Rows from block 8 of the text decoder of a small image captioner, named by matrix and row number. Rows with one number belong to one neuron. Each number is 500 + 40 x the weight over its row's rms, rounded and kept within 0 to 999. All counts start at 0. Numbers have three digits each.
After each neuron's rows are labels from the 100 texts, of 14976, where the neuron reaches its highest value: "fires on" is the input token at the peak. Only what is clearly more common there than usual is listed. The data: simulated stained blood smears.
# fc1: MLP up (decoder.blocks.8.mlp.fc1.weight, 1152x192), inputs 0-95
# fc2: MLP down (decoder.blocks.8.mlp.fc2.weight, 192x1152, transposed), outputs 0-95

fc1.164:422471506523477529540473524534486506554503535530557417499525430439496495462489616464418491556485499517495580569474470530552479482446465483504499571499414513523537433488511470532408511449469457522516576497479492458467535485505569527574449550490491507478481493538512470470441504543468529508
fc2.164:591480539519559510535431493471479508546498497433544402453487422460542515534462518538474462493493463543474509530485536526471469443442450532516484501476465487459490442521480455531531534447456440536502536455526510522465511522479493507521528589512510544493451453510517482480518515526483466478
fires on: "small"

fc1.459:428506474553499485548540451522533543504512532517462461495512429473512518559508527540433460486474497512519531513451557480454469562462564442525503506570463465548523457522465469485371473520444440483457503518551427503458461486509438489483498527487546483500506549485455510462519522569509465492
fc2.459:570481546522556463477514491472493525535502473467540452528422449473521519508623534466528484468515509505415505557468527505499506570530470486453472538515527423518479463491516452572544465503465407578463494472534465475469519448531464506507502561507613481468509513540459525540462456600479433541
fires on: "-"

fc1.192:532452534469469480569546507517489457459539538521421494497473540503530431462535516486446583529516538485517489515444478461514564460460573475458521517470470527557539529465539512517523510464504505437513404503503464460519417532508503541520411504526514481467516503556493443458583582504469443552
fc2.192:483529514478420488506459558524529530498534505450519503500566445518471505490370440515506483476523587512569442431551428490475524486461483555443531582470535511458490482538487545552497517482528509509466475536542490534558510412506444473503489488514439515435496525572511515487491514436470486538
fires on: "<end>"; "discs"

fc1.220:514586542455533462430521486484415482511443476468517561471577523548473536552493517472535464521546477479597501553484556483440520508430475537514477519488525540553489558491487486439420486418424492421507459541443470454442463509388471532432511524474506466468477534471491516484441525459474533469
fc2.220:488494515451565522462514476519552532556551558528558476473532476509482480546473452492414499470487492487549449483535506515505463482507489485429578430540455507509460456538467512468553446511570544546515493454514551566543532413482447487580456485416513512439480515545493479548465473567511486510
fires on: "spheres"; "ovals"; "cells"

fc1.438:470574474516431489527418480411519491495483536471510581475530537488470449483454509501512527461490487558559545500538458548573524561552450482530509525534571523515474516539528535451504478512550550468594446489470469522628545529505505474509464483464545467479448521467475498420578518548546482519
fc2.438:509545481479511536480467468465490526589504510443503508501571509460463468457499428495548575429488514495512538440531500496516535517547510490482517498520545548542444557533541538516527519578461517500593478506506517514609460480519511431465532473508472502487458603464564553536550505595504429526
fires on: "two"

fc1.221:478491534564520521486529401493537476544478472475479509459440593516522556503474548522485610600607561531449492525552555483568558447504486536543497449507481524461570495524453419460535480487562493477497483540493464486468522496455511558502545483486447519541533454428539471478468476513551527555
fc2.221:487522533511479438472496479574488473542557502450478529556483434471527523459524531486493515543489516491521470494422486543573573517524572491527430514443570500423490464570484485511533486440446484506473510497454550447540503566541465490522434511478501457509529501475503463461528531452471522395
fires on: ","

fc1.448:507532484513468493424524423568470437461475464473544488485423554518550495479534520516502533560471467522486421440545518525479457458518538502539443494502505544409506442462521521452481475495491530464502485558463507472462530486498467502474481533392492509600596425519554530476519480473488505557
fc2.448:508433507561522436476569508525455519535458484481495558615496459586523503499506502521451523498520557470503498574471535476572572560453534529476496537513577474514469570567442504530469544469469451499496466533466549556496462576542560513447593453538542452480493548463460400489515516488508554417
fires on: "nucleus"

fc1.519:484524498468464524452438534517474542558503475484487524473518470581446490521435432336357499487532499422571464514496467516482515552458523595478533521497545457488483473572460497527523513526511558467532441484445524513472503509455522522441477537442490515498471465492493471516486475495470464541
fc2.519:593487438502494552464500465497502544551452466494553504486512428451471521565526506478478488532539434521479420507568465523522539451522542459445518535552458502543448589587519430519492494476457488555526541534474506499490412580491553524458506438496539424487580533522520527536478561507468465480
fires on: "teardrops"; "<end>"; "cells"

fc1.690:404498514526461452441450515503500544553541508477495505451503498522449527529459500468423501518533489471528430505515534440419492468522529546522536468495453496522462490510432417478464454537542538443545485558477572509482468518427464552476567433518483509501489553467555529499464471465458548508
fc2.690:512554524511565488439456485510439571546564493491486482502546561555516575537463483475433455499541476531506413488576569522518415482515503541539535485545411473511487486565541505477553498504518496527546476500506587585536495460436462529491490491458492532417531518454488473582439519513506502492
fires on: "teardrops"; "spheres"; "cells"

fc1.82:531491454587518435495511478561526443471533497516445473551494599485489468484497432575507540581555548486512526488493545450503564532559502555472509494451552517500523471401489517512476485466460487495539486525510548491454520491494501473441562536449502556507484472452527440496494441439485501499
fc2.82:523513582499575505519504500449506468511477498511506477497406506492532503477597460462485491506478489526487487536518524517468465558520510419493501470513469483544516494567473523493503447473512475646523500524536415492477449474567488486499496520551589477542453468560505562532499502501494411534
fires on: ","

fc1.83:460572505431461502453479478501487509502514403443484576463580518506486504527477514451429483548509488528566478513519546478478435539443493538495566516442510490540457548592466465473446510482504555454503461545479546492479490553399531562485595552511491457490425531444512414474451487474493546527
fc2.83:449538513437476451383488476495477573552521468478507478403533452486493565517492458501449427475504495517509433496507530535437474532474540563489557510468439528458509552568504507513536514466486477501498501461440549527494519553454480497501482455497451500471506535508521530523404473521466521492
fires on: "spheres"; "ovals"

fc1.457:510559497528500488486520519415464486436460519523524544507549485470485446525549498502524459514503506552539526568525441564521462561506458461504479543571517509517482526541518527439468498495525488506566493496446527505561487519412536509493465487439548485526449503475492585491574528580511458477
fc2.457:543472514500506534465519568493504468550522494396493523522532511438429498552490443531549594486545560500491572503513473516505550555472423516530509513590539511497457491532498495419501500531508529523583538496561487563602459475479492444483526428506430449500498526470542516434497486547530465501
fires on: "two"

fc1.632:517521550455447478488524497493448579482494457516490439544437486456530425528507543481425488519447495451518443484565563524501555450460485504529445521500459543426541446489526501443477528495439440440538550527481487497497502451450510438487550555517416605530529494541544491456425562541503471500
fc2.632:581503521416418492513468495459484474500456537434548469461509504524584527500543514511477453543350562534493494494533567549490449466422538484482482459514444557460467478520525470430474517533464471512528511526458484559516474497471432520477513535559476511510467545485543489529495536487470501508
fires on: "shaped"

fc1.326:406529450499444476496459505482491512511539555564545462471451471506411482515535488529472511443526521501550531461429473492456568444460536481471565519480495498577528458474507421526405498566514452437461510487546515473533537534493459509512465490516546480495485603561425566520575590530532538519
fc2.326:569502533554542537466494500487458517544468501525513488471481499503542447535577474495483460439559556556513547526491536459502480486534524521557559463459519428532597521560519528478549455460481435533445493519568476497489495456588445512527432497461559493409507474495473541573428442559566437532
fires on: "-"

fc1.335:504525553489503530428545452486554504525525479548523574524550501498482482522529574510532462541513506473504571508384523471588548474505417524472506570527546530500509471511498517518425545493535549544465511439436513487486546492488493478482518590456602497563491446449505487564453557468544518436
fc2.335:509441441572498487498523465479508500374482421463587527505483531520507586461476501526485510434505527589527507472549522514460494527496507470464433445555479485506509523529513510537505444551450522543520504482541426548458454559538467490488503464436486523592506567526474486466543505471551483564
fires on: "a"

fc1.157:502469400539381525509474506548604487469525445557479439481417557431510465472498536464476540517450392492563498490525388487507493541474493521538514486605501441524490442502525532501470484476475519513523502457487482444518481488510509425565461521480483493492557488507452497469500489455524497461
fc2.157:457477521553550527425537465457494535463502496520517523549424512532545515412494514482461475451496534581502559536470538514518484520531453495469511507592513474564522501537543544554491474522478477544454506512543468513479461543542474536575495516461522546440594529525538546546431491508427509592
fires on: "<end>"

fc1.150:445535479566470483456557444522468486461521489534449562524422462560593550494516463510514425485453473514509504536539454479506470477561494480428448452468532491507534515567447559560479497497481511539418531494482544485515525479584517570454486426514486572561554474532522465476492498448519564468
fc2.150:483528511508482471481537482550487458501520528443494603498398426560545538513562466522490477461459530513472500520474476527478428517539493477458572485505553490518520470587506527613511534512479517458394514491443571509482539464510468491462513411570487513556514491550563479477501495420505448470
fires on: "nucleus"

fc1.729:511500494531475469508573523515548535514511443456433536558569473482495434450428431551525520441520504473491561550473452476516514559477454433471507535579530540442516523505432547528491506519447530461515416531556529517566470522488492503457488501490497490517484516497483469508565514417566423461
fc2.729:523498505437526547480468489506410572503543444440457572459547502508472530555503437506554563451461557523536502551492488455452476541489457490558488486433496522491443461573525557491480460549450504447545535434495513605573486445542485468502427404559542556561486559466546471483472483541532471486
fires on: "two"; "<end>"

fc1.487:481470489492483430448504556497491516443482484413520426500539511490549449546483507490481505443469395495531426403529521518427525489490583481510470506488478492475479478479479423439455519464445499502584548471547460470456476477475433436521565544558499463495524540516513451407473567484538480494
fc2.487:544525473467503450466543463508515533449438507527526434494511499506584498571541506454518507455492514483423529459532530487421517493473568508488419411507482490511464570456508410462501468533516485513532506523554447522462482522482456438431495539525535421443525532529467410517469509481479410528
fires on: "shaped"; "lobed"; "round"

fc1.529:484561494481429518468457449387499534478472518473503566490590517455494472442479468485506484522522473546523532525582551537491514516587504471522458534471534545531446492496545540487483509470497527456508435474488532462565529561465476467476554497506594508491452523453484486468507508530598459541
fc2.529:522556489498462561497487464432516489504512546436472557479549479443445481458479472534476533456474512552480525518560576544439521479567519445501496553498511564574457480490514499534494484469466552463450412474484522478584523503454453445469567505557511524507464525485512447520474456516545462544
fires on: "kidney"; "band"

fc1.561:530511535437467572508478597538461537519512528515504473444510538513445527509522494428444510484513416481615461480536509467443457527419470546518542515475505481473491512544522507482471496491542557465530503530438514464489514524394432518479546448484472472455491529499573493540488516497463489513
fc2.561:467524477540486531462489539514489502586517510524491468433514427463433518541481492449427531501504439483521474463568527465468544568513560516458541472529504501507497524571427462528457482408524465482544475478450511495466456548453483482448533443507428489471522527440537531478477508588461491438
fires on: "cells"; "<end>"; "teardrops"

fc1.58:541527531521513409447467494518472470516492448423494509503456574548496466532509485545533471553490459505490460521535474540509533478490527483458433483428514498506547555549496434550409503421521538492482457517588538425567553571468493494549469532470512500569481519525486468465522526419527390444
fc2.58:496461523524543525527477508459517537539507506516489538482515526517515537481487527567515536475570551447484510524516552473439487492469525505502557487495491482501467463559512458467512483555561491493459498479545548469530421482507480502541449423551603509505610522486516441442493424449577521561
fires on: "nucleus"

fc1.336:507503519531496487454502501499485470569501510494484497555442450537480483533499495460497462549508523498440504532443501505462521506516496494484492574527584505513522467492429468588385408496466458465435542502525470440459520469422440499501450588452595495515508509513426527473461512521444445530
fc2.336:587511541509616527481454442459486533564518468517472433497489472523504542528544501526451499399504547523472504471483551490416444501542476479505586504516490437622448507481516445495516476495526465548438452535489451546494456452481471524511440509483552519444488508488508460563497454538505413533
fires on: "-"

fc1.543:467481533538493529414583461490492499502531514481494512488492547452496457524495497568496507535535494488554500495507485479532459456495584539558515502536540434544422546531431516477444451479386483480497540569570526490425519471496490481514518516526565561562577530402496534475473472476511492471
fc2.543:574547521498520447538503512463470520526478458519477450491460490540485561516539505461414465471482518556534456546554586517397483531420472474438610524510419478538526562503505459457552487507526485573541472515514453505487472474480463468438481470438467488444465484578450513552536472548463504565
fires on: "spiky"; "with"; "<end>"; "target"

fc1.198:445552517570550500432514500542509429542523496466511526523473550536460555530518527523501606530564459434508526488508539480597574558509500470469502462468532494432544481473421519494542512489510543491423522533509497409521483525559496484502550467483499493482535388442484462489507499480550594553
fc2.198:548447542521496453526540480546481446489394497544511531485500519526575482531547529419563505465524470579535523571479555482536479500554480452484471446528538502560541576503526539529529524487486423568519501511564397507462486542527522529517448558556510552528497557518483460497514442498443468488
fires on: ","

fc1.726:466511517461428499418468471502511462469507521454469502514467479387494440478522463518495460506444469496512515484547484549507504485633423494517473573508512539561487497458513531495505466527439532460503482491465558475513522526438536459462536486470487581488463559435444537477539523486590501508
fc2.726:531496550532520532478431536415520553550521569412463419474467498491461521425466464526471518482436462542487486497587507483471530485468482521473520531516479545573450470511543434468528461516518542471432476547518527504580528505459422478475545556594476514491469547423533515500443452470479510577
fires on: "band"; "kidney"

fc1.385:447526485492470506529541471577462495524433569505502446509498441489545498588411504426460481513563446545491537499426502563493479420473485498538548499489509603491552431461405516545509501517449528430495476480567527530473563510474498486545484527521521500490483511502477455493534442464505513532
fc2.385:508564464547558494539428477463502495511487453615480431416530551474481406468549579553525539572497458453553504552474525490495468492448581477471507473507533465590499501487531475501536527456550531463500526527530460465455464497458492470528475542491514520536532509458483511599436471527488499459
fires on: "-"

fc1.440:503523513507496515499556429511467437521604490507487511515582518451545460477491476486482547476497475500528446490521512464574480483450504426512479519428496455460574495490417389504544432471481567545457561542573494511514445480492454463504505517532463412528485565466494517596525470417512515478
fc2.440:458406500556478484494509610490640518460458486463507423565448533522471512443518542517462583489491542508488560513491519531488504530486519505486509451505488495499411472489508446531542451528534509494540475487489442435459413537495505518561548481505556560399503529534496488466495465561543469465
fires on: "shaped"; "<end>"

fc1.384:553572442480583487465512488478471445525477518503519520530472481474465555491410640543529493538525443480485492506528457494509449568447422515507543476463561517485477474475426542527486495536488550500583522437444533581518525486439489553505525549476503530558486443446459484477509486513448450552
fc2.384:532432512541509498515465494473549475550527538522528451552504505448468440477577475517524502476491500519532438454582518486467531548521518456407501558575530456539573510481517500489534510484580448539487504569529479476503434449479428453515458536455512473488534489592511494582513553582508501535
fires on: "-"

fc1.222:477462572474467526454502540474537489476544526514477482511479561524493519456523480510501493499448511546551514512500522449562487460475481486492517588498488483502479487455481435511477447442505477504499509510487558547543541522512491500453520515431523442547477621396449574510583488508508568393
fc2.222:490422539534457563432464505529494504491538502474499498482491522556540575467525434538515550459497435540550514462485513381509539426524463561508519502498471514517488545476464420545504425538479498490487490461507588536512511524471451425493578533427503520496463579525522509485483483461528477492
fires on: "spiky"; "target"

fc1.234:487532418564458478485491538489486491542507530472458487545503456436472513531469525495445512493498487543461550503467461482489448596501483488546551544568527480494475469551486541464435445507491448458544422510480474510583444505461501511537481483453525472500472530493467542440558526559508409481
fc2.234:524527532508586517427508488507497528529490416454483509540519473411495536532561507489520519481562494561429573505453487511538482544545469495558506490578524499543440539494539480536484498470485515607534540471541499582504464460512571429485467520515507439484523514482529512489524467537496426513
fires on: "two"

fc1.711:525459491503508503540497542535513424436550491528476433467484488491497516466475536392452535481500447449527512475469453504572492491498451542470502580473529524529512518550457496561544566452496433574522507495484497483456561536512583578483453546418507512487499533494446511496546537511474492420
fc2.711:512461487548412431454452490502548530539461539463467460564457473523491512593512493491449542548521460441527485500505466484524567437566593466488514546560511451493514502524514532526564499430470481527496504448540514501517443538541497486503444554509513492491542539500485603453489527476570467484
fires on: "a"

fc1.252:492475472502561455556509455505471514557531484553501442499494473472516527512474496530501505542517527524519507528541481506515441506435538522414487415450564534445445532561501516488474535492519505518560504542458504450460491456452496459455527548509527500539488522473520390484552535517547620495
fc2.252:535560568440512562491456535531497544425535521469436419459502530494541502438538493387585473460446511551471521503514471511510519426527431423486454517519426485532539469511495501483536480498544484569513556475525494472494551450501529513547500451509514552537525507541480500497460504501460438476
fires on: "small"

fc1.299:474566450519436463424445501432551487463460458478512491458449464524512482535494527566471486487461364598544490440479512486493457530470476481500487490495467511518531516514486443471489538508457453501547531431491465496457489517456480450580518494577481557558560541513462504443474498457537474446
fc2.299:568491467576518526526486528520441495412454547502517525531541546478491543456517545402507510470519528469462567468551465477573509511548515474445372454469565523516459515491489488522492513533503578468512434507536472502509507534582460458514506463431597465521470494494555478573520499517541458546
fires on: "nucleus"

fc1.354:489452546525515480450529471543488437518478428441492506501484519517571533543516551458480579583599523418447490509484549453607561482494489505529504476462533593435587474503512464486491549481485456455511496593505457479511533515494501519482530547517478496543511487416522507509489495484522477500
fc2.354:554498524498443455460544466578507499462513537460503546533472539483485511530444565514500606521450504484522464495533466494572538522519524464522411510487559483412459509523419410513446516485462484468535472529459545485539487592497485502486475494475482493506537473422528466420494533454508551473
fires on: ","

fc1.331:477626488535448475482504498495491521516493454483482454623492419468487532502507559402430444572527542533526530522539455563547513486414441539524512521523489540476495547552489467476416474484479525496511514539429497505518508421437525489503487548555441503499534469540497520502481567559481473484
fc2.331:562476517491487533452488454433511477520499512491591443429481513439523444461500542495485461439484503485444549509546515543471450486465470424529506530569443412479534450467532475534542441475488449436475528444515454520449413493488505491529473490487498498523469501570544480539474497525523400486
fires on: "-"; "<end>"; "small"

fc1.761:503472456572471505591506509542587496460481539561457480425427530485468471417558551561449565524481465422595469482474491470515536545498559557450485574535508490556522557478495532511525549512495522522506426516487499471473449487513518469490417496537477473552582546501463499489554536533460517468
fc2.761:503457455504498475466474472578526527530462507530543450507422484524420520448519492493505588552477540531559485449476476450514544554482516530455500564578480504463534534479498577522525522490547544440516454563503509471497480470430448470524441538533568524561558465527522560511549525493467498530
fires on: "a"

fc1.413:473507489487461498513476550586454467477556498535484584561509461458458531509521485451487521463456515506569490511492541472452589529473527496438510497435497477565540472558475478523428524496564541510503550535535544492533499453507549525487469467515459443451481450539427509545526510507507558445
fc2.413:571483496440523570454498559552497463505528530519575494609494464468437443504555507485529559506490523449458491462520484487486495560461540404485480559458498506460545454509530464528523500497503447448405487531536517504527500470568461458513516495492448481466512536507481520500539569501516431452
fires on: "<end>"; ","

fc1.226:411469537565488577411589463544499439525562478524472430502548530543514535482521435561537503554515546475514459484492473475518471548522429483535474570424492554509459560483478476477482453460496466469487550511460488495470481554468478468471545515402494561504477551487453578486510474441527488477
fc2.226:572415506514518508503469547479512479420471605455421423446507462481525511480562506484519512487434477458435458513592530439499471483447496436524431451501478464490505425513492486569551449461472463533467494473525533505499500420561423447496516494459496527459463507528512452494506471480507418538
fires on: "spiky"; "target"

fc1.272:489495508529567477431498493566456456598458522503543513487540441520520510586489601453498489518569477534447478507551479538471576499507571468535483534470529471481549464526463450540443522453445489520500473478460463486470491497497495511475534484569516535521554494449483501444405502527483458507
fc2.272:560574483557497494477523521508501573443462454603504445478490473417592488497502526506483503496522462526499544460488520426496510550487496460464542506489484516469596546498453456522507460523490510544466495479588427524465457448514521477490517520473533471471464497545514567466483438527512421531
fires on: ","

fc1.177:495535530462475478505458449514432524494536449473460531456539532512490502592499490516471451534515510480479417482556473506413441547505561575542544489463465497527475552530512478437397451542549536438455461575476491480480503505399507589464506480505497417438459479457533435488453513492454542537
fc2.177:399542519456478474415506502519479538549535509494504500403549493493505564568471483444465440498525491508549432466481503517481495521469505572508590495450487509439486556539472488480521469521536527526524519497431538557479484543428501588489471464477460506514493520484535529488432507524484488442
fires on: "spheres"; "ovals"; "cells"

fc1.635:400506592515388563436510479556522493471569543479501419422570535462488505453531422511496488565466478524565471490518465505481506495525482487516496551522414495465502523508524493461512489522499499473498540519481556562496530560536494502550555479425444597512481565523474547474523437457524491494
fc2.635:544480500513511598458492500536578466455527578469450409455533481491464526469443467537508506524433540495529499457543475453505462477469448502523437512506455519443453469471483493479559474484480467488460472473556599509496524507517422478494518467473432531508490553439507548487550467420544510479
fires on: "spiky"; "target"

fc1.103:547534494527442532460511529450521563532502500482500561542487515412462505442504541540402547486491541503520630509481547451496612436402523502557488563426510510514542536422481466613455468384504481493464459471483493482553512553511515445491515583549530497522456536503555476457549524469508505516
fc2.103:437444455510496517570530495462503468508531515504535501494511488551524545414461441503501495363514467542557496473463578509570512485538496485552523554521446494502514556512497477460556531508462505526515496469466544533524464545469519498491510490454534533546432534487449530549491559461567407541
fires on: "a"; "<end>"

fc1.488:479505559534506438479550480479465476521522498515463485516473473496540511489451503512493468493529566531447493512548395475475601538583469523449417533501455527459520481508463482547456456522573524519485473519520525488567456520469525509503512460487461490553481514547522565424496514512456493517
fc2.488:477520536476499534453480508430507504476527447484577518503452515521502525515514518520497479497481558472540484476551497541495478479500444526504508481548506449553441515496527461462468487609481475460506488579507471598520459503472419558522538497455527438419559555500542514574503568515474467529
fires on: "nucleus"; "grains"

fc1.228:525516501535438495448451475499518494408561481404439482493465477474439448478482493536520512482484497492558514478511404522524524586549448488528532507608483462517443503465474577461513431515503520488511486540558570515544472545505514473507478485456474546540475566486444548421561536591491532454
fc2.228:537495498517538511462509579498501526504508506485477485413472515508507489470495485491544523473424533469537515466552471448450573508452448485456489506558563513531469503562533466474559422516475478519528503499614546477564487400472462491491468527476448451467449566484541532500471528484523448535
fires on: "two"

fc1.562:562528505524478530468537509513461489500541538429476527549521423479474448561501541437457484566438528515443532544476456554428473538474491494493489553611497526518449470482443498518434474517469503425444473507457467522515482483424487525479523518454566471565447514457518520446590546539480422528
fc2.562:550510555557515612477470527476490511560516451444519418479525409407445558459571519475421526459506505576446494491529476484519456512481472478544581505575522473557465455449489449528531487544436501503464450469504460478514475495506479468505523537499560486506530514449527504462511510501497437530
fires on: "-"

fc1.147:479593443491470519438513503419458485462470530512471541526474529495468514512456544506536463486477528501516477489613419521574560546524474458507545493552563456476433504512421568408462474517525554467517471496532529479627485532469530502506471454403551539476500500478495559485522552558490521442
fc2.147:535449561482525512513486506527513536532483447442454475438498506512498468483433443461527533457499526449452504531474450420454474516461485515464540488489489525518433586505522528525503460530550516512496501535514495510609465461535428452519471441512420457502519548489548473508537440501519465566
fires on: "two"

fc1.468:537507542498488478480430546503448522540490478481479528484605460512506528557444490427429461522526522530560515524519552485503533471415517584525522511501503562530469501628490499542463493533480500455505501578453502433432488489435519604402490569571505528462499465530500432475496502466424469476
fc2.468:467541477446494557508517517530473521530563505519599487444487503461449479500469457509467459471511545478535461482531503487458459539414495455498547452409497415439502480537495512570539512457497522513438579495517511480532524523509534528508436413453434517489502545533508582560440547472428545455
fires on: "spheres"; "dark"; "teardrops"; "ovals"

fc1.279:534540528506464433514521451441518508491492536521482550540545460459506439467476478457465451515491496546558504547511484473483478551469516467494477543524512559480484484523530497453413579522544465483468489467517490443488471527503502449478500523531559465517479507469422513439599481543581463458
fc2.279:528525563517471546508464480434512476481475513442445484514589489548525513432508494477549504461563484513480522406512559551494572494547452496439501547527555499537502470451485521535489401517496500481519560508509507417595484489470476485526591541551530495458488533561541527488473547532497407469
fires on: "kidney"; "band"

fc1.735:408490511498459493441451449465493512508500498448508558458566541518481526538475522421496521514506489536594518444554499491451460468457461564491462548500502519539475512557445466479522449474542529398468487507519534499532481575412490583441563496533517504475441508423482505500539454411457537461
fc2.735:526505496481529512405551498565461596559527513491446439476527478504462538492574460515437450479562458514445463487539508436533462503480491511541532536547450521467520559520500449470586440482487471466580439498467566531513489511538437529525427471448453493486525471526520536558445501465483500483
fires on: "spheres"; "teardrops"; "cells"

fc1.364:503517547511448435471510535551529530473534506484450463475501482482513469541483486483448493474466403525529450427499526497390522497487564449500517536534457500523470463518533459489461508537468512469559556515504442493483406460470404406491512482571452458484527571531480572467525550550489515443
fc2.364:533494492470554480475516484489525536478396514535510422567445454511526470558551543473539568438550554481415549511558520452430570495471550489468450414495566491529518558531505438497520472501493453563517494538586423543480463515556444461456535545477516480458513559539497456591475522489453432514
fires on: "shaped"

fc1.477:520491526489494472557508492496505507509501462517463553481442489479522431443483455479473479516467525515506515545473461450517555453481520483536498575411429541502568516514520502588470513476540580447463469470549515509586437513458481517429476545500539515530479463531488477475544544485545436520
fc2.477:489477569479476482491568517501446508564536507489485470499539499460553512538486416507409600462480558465562464464541482455520471499439550467519593490547448469528437526510511522487492473512535571457459476516535541460534484440490540504546434465462461515464512513520501486520466508458471471526
fires on: "cells"; "discs"

fc1.118:436533537524550563508522484570580539423556481518475494502443467460493516484493573499433486457460507506533514454500458432508462477447488522565514441498469467496490478497478454577489514421518479486459524497445567425436452571556478445500534535438481559536480542511471470500525496416507511498
fc2.118:546519446502464475484451489452485497518479524501537519491426513516582439449586534568456504409480535552522443529524511491434505459481538490438426546563511420474497526405547541455518565532511469510474500466559537487507523504499595450537503484550451572488475488607559494509477529482484430561
fires on: "spiky"

fc1.743:500409548549476504518511554499513467474560538504427474500462502544516546522471525440445570495483450471502509471436563490541506483484509521458520572438533517518485452536440445535516517477456468601488425446499506542442510565527525529469443521492534450505487560462432516488504559517521477452
fc2.743:486455491485398445469513480479565502549540492474493462548465490564489495508532518454511537500516503435543500487454507438587617447504573544479557571473448497518533526497484455500512503488467440565497491499501558499529524575538489462476499551480535435494491586485448507479494533505510505475
fires on: "a"; "<end>"

fc1.57:481561554506471477507508496502504507429492499475511428567525449431541386544520548484464494572452456527536502528547476503502475496488474528545479532478516480508575424459439439478515510557426562454543522475474464531428534473479491470503473580503568454554554510542470410504459491509470490565
fc2.57:529507499565520456434469496484533478502497467493525471513436481440516495522464470480477562464476510523518515495558471525505505454398504519451554431541428466519478528523527521541548515502511534532497520491434483573524516472469475507495481521501539479525458461490512499470480492415484497504
fires on: "shaped"

fc1.312:514499498554433531485422562509524467458529561526493461455524454485515515523510510475425567497465460428616490551506475499463504470487495534481540563534460534540535517524540436508543557498525469509483486474495479487429428527502504487452472505538499563439554535519426536451596511543502517499
fc2.312:556461516513497471471459566462563445574485512472445419464505510629473471483556460512497545513495578456569500501511494513504574524539460485477524524486488519571463575503474529454516476507588477514499468512577520494545501436409498526541444501486496500372416507539467498472530506482478487490
fires on: ","

fc1.536:430551567486443497471492529464550512522469495481456507434529525512494504575547505491426457546511513477548432503463535485548416517451539560585545506438425502562517550548468442473450477513538545473459464554467499457531456538429462590451406490505510464547486518469537506481466499508500531496
fc2.536:496501540451493495478484542546460618551502475520516541441511498529468487488450447467459483489524490530567457470522565455490502476480568581462571469520415484497506550577512514510548464457575553520533508495501542502469523510438495557517461493467403553461578516491498494553440500469495520474
fires on: "spheres"; "teardrops"; "ovals"

fc1.422:551564546523497463475552500434562546445467506465506468512499508469528481488448563475431521528476547493492573500552524448503554417419538478550505502492563529428520516481500401455451489433453449481513482514477466505514459592548502503452518590502503502541522559479528514489442534508556514410
fc2.422:512488514469532487477471523449459513490444472480494475519511512543518476506541536464521470389490492457468506459499584496501558520402491481485459489472519531512538518491521504562494476498492497587549533478466457473467466526518493441417493504448556429522468544520518523515479547520514422532
fires on: "shaped"; "round"; "<end>"